{"model": "sound classifier", "dataset": "tunes sung on syllables by a formant synthesiser", "train_examples": 39062, "noise_aug": 0.01, "time_shift_ms": 100, "n_mels": 64, "hop_length": 160, "input": "log_mel", "spec_augment": true, "win_length": 400, "targets": ["first note", "vowel"], "num_classes": [12, 6], "arch": "tc_resnet", "norm": "layernorm", "hidden_act": "relu", "depths": [3, 6, 6], "kernel_size": 11, "stem": "single", "widths": [128, 160, 192], "label_smoothing": 0.2, "loss": "cross_entropy", "init": "torch_default", "residual_init": "none", "optimizer": "nadamw", "learning_rate": 0.0036, "beta1": 0.85, "beta2": 0.99, "eps": 1e-08, "max_steps": 22800, "batch_size": 256, "epochs": 149.4, "lr_schedule": "cosine", "final_lr_fraction": 0, "warmup_steps": 2280, "weight_decay": 0.02}
Rows from block 5 of a small sound classifier, named by matrix and row number. Rows with one number belong to one channel. Each number is 500 + 25 x the weight over its row's rms, rounded and kept within 0 to 999. All counts start at 0. Numbers have three digits each.
After each channel's rows are labels from the 100 clips, of 14848, where the channel reaches its highest value: "strongest on" is what is common among them. Only what is clearly more common there than usual is listed. The data: tunes sung on syllables by a formant synthesiser.
# convs0: first width-11 conv (model.blocks.5.convs.0.weight, 160x160x11, each kernel summed), inputs 0-159
# convs1: second width-11 conv (model.blocks.5.convs.1.weight, 160x160x11, transposed, each kernel summed), outputs 0-159

convs0.60:507515518518533501517508510529535512525494503527528543481485523507520532535521521528521543497500485504522520493522512547523517513508503497526505544544546527509533474483485531517512527511535540505510543531534524517511525541543510527498519521527514506533557532529491533497495486507516533516497539548530530523539493506522513509504532511499539536513514501513521509516530500535536532479533533541538515523532506489531519519538517526533510498519552459497521475531522505509493537525495543
convs1.60:547483495527537505525486540534501470538498506549503482479518485503511516518508545544523506479496493500448544483521552494504529509511502493493499480523533524539529519505512535523535481473485513470471492539508512535574550455512492498512509491530515529525482526504549516487494505554504515532508485489514474485509501562545555468549523502489511480499525471488511486520506542504523506490508504516503505539475486500502518543500501503510512510539492489498499444540487517539477499504480484
strongest on: vowel: /u/; clipping; thin (high-pass)

convs0.126:514500483525524467502495525532532503501507520527531525527544533514473536538507546528509531515532531545522502531520540518470510540522531496533497515538540540537507500500523521532525529509520544539455520509533544528498525502506546486533524508537521528519506505526482546497531514495484498493487519531532523516524521505540528512518517522550481518537509506508521497535505528515552505528541520534517522510494518525506519501510518532519526508474529505494539503527515522533501529526479520
convs1.126:490503509525514492507501510501501483515510507515513468525500498528526505520499477537519527449401506530488507609534521519527504484477483496510534511479504472497518504496513496508538492486513519481513467516485523522498499496499493517491477493487511493516478494463528531575515475518514471570486523478512451526499526514489527473509552468568503497485508489491512522480508550497492488518500504471513523545497498515515508485483481498474496519534524530508451490495517464516509498502490455
strongest on: first note: E; consonant: none

convs0.64:529514532506504524542543512515513523523518519512520496517545533525526518541518506529520501527532516494541539527523525497502498518522498565529513509502480537500526500547513510533531550525523486486535515516528515525536516520536498532504522530536529528519497529498545506518522499531525532517534527529530507514526510509513522500510522489504526545523538529513506539524522524520515533494526523507518506503481528520534522546531508519528531539500504561506493503504534501533505537532545526
convs1.64:531510522533500514491495502532465519542488509513478459517528488511518526509509532511513492457432539519473545586518493468533512522488541521478516513516460487524543516527515498509537484525509470494533497494453532511500520484514487487511481503540518498495497528462527490576527500514522448537527488463521507512484531519531520513528498486529492483490520502498524502497511531523476462520456500491524492536506508476519464512493495520471490493512490517492503468490507538532465525478520460
strongest on: first note: C; consonant: none; vowel: /i/

convs0.62:505519506548508498526500478510525494519491525531531518547507519532506495550517517535503517521519553540525530526519531509514528514518537491511488523520542526534524512522568510531548494532525519519511517536500517539521538498519486528535504521510503549531481532510546552489523538508518520526494522538510524506510522493519533492503517516535501510505505509501488527508534521516522523519536523545519510518544537511502518490472479530520527498566517529524522508517517533523517535519495495
convs1.62:516470524548492519514510521486476508514490509523510525529524498524530545508503534498515495496395500504497528633507496491514495541482503522506512458482479485506516497496494499511507472504516505485487486485494520539506505514525505502515518514533538531495508518491514496582510517528495472529493489486538518519506516504524518505508512490577521487493496513485517516507491546508472486515473527457520505529500507518531484517474474482510513513495537500509457485525500493545516509498513479
strongest on: vowel: /o/

convs0.100:505533517515503530524535530530543524531539501530524536485496556494504527493522540528521509537527501524494507497519535533507520519558479500509508545543536522530522538465498536506490509535527511530546506512556510528499530520514527519530505538520528499537510511508469521508526481518516533476498522520538533496506528507512490541522519509513521511535497521518520505506513510517544531525549475525542504543500519522504513518545515514520510508501539501513549540530521508523503518513528522
convs1.100:487523525572526525478509496497468509536491559508534522518543507511518536497457519475456490491514503523527527494529489448508520524478483516501521484456483530482521496549482480520536501497483491500512524515481530547514520489518469513505496520505535521520477536459501507520482531534544520549491504521519501537487493498516543506529513494525520511517473526510480541478520546518474533524498507510474512536531524496547501495474512532492512522510510495509438506544522475552510473531481509
strongest on: vowel: /o/; consonant: /ʃ/; first note: C#

convs0.90:533536527537530500538512515522535539523512530502516506558521505496506535528510525500505524514523512500515527525529498509526510517510521509508529531525503514516498498517521539554527527511517526537508536519515514540549520546521518525528524475526527517533519531524525497516528509494536516515498538526512514541529499551523539522524535539507511519502536528519538520512502516536525516517503477536518522525524530525539527523504526542516515534505551543534538494515513517521521512513529508
convs1.90:494539519499523519497478496474488454499528543531497487528499527539507507511504495491483460482508483482509506565534477537511497533472484521532514507490479549486524470447481493506539560529511430523475510499518498507520499507489504498481452539526524508486485492515535495534519528544517519528514490512524503536529529475514513515534472502556490464465512537536548507502494530524504564473494482510507525528519531499527498500545512501498520539510516500521485476494484525526513473486504536
strongest on: first note: E; first note: D#

convs0.48:538492482547533464491520525526505509533548499496508548555524538498536532542501511483534501505541525520524524532526523498488507531524514537532469503512528510521537447540516510527513545520514537512499503534545550508488531520507506533498495519530517514527498507515514551490502511522517517523530512552527521522523511507523497532522526501524518494505503495526510505534501525499544484478500493527523515533526536515548540507557502516501505494485504534547540498509491498509493519518510543
convs1.48:508490528544529471518485516491492504487492512507499515537523486512501523497503532513524518472427536519533507608527496500519522507459520516506537504499504504504534501516530520524533480497500513494491509502455530516530509520507495501499502515509498490517512503513525513574539511518516487553513477442522528521496520509500533486507520496601498476497506533494536519510495573501490496523477488482501501526484535508523497505465510511503501524518501523513457491526512494531492487492497454
strongest on: vowel: /u/; consonant: none; first note: A#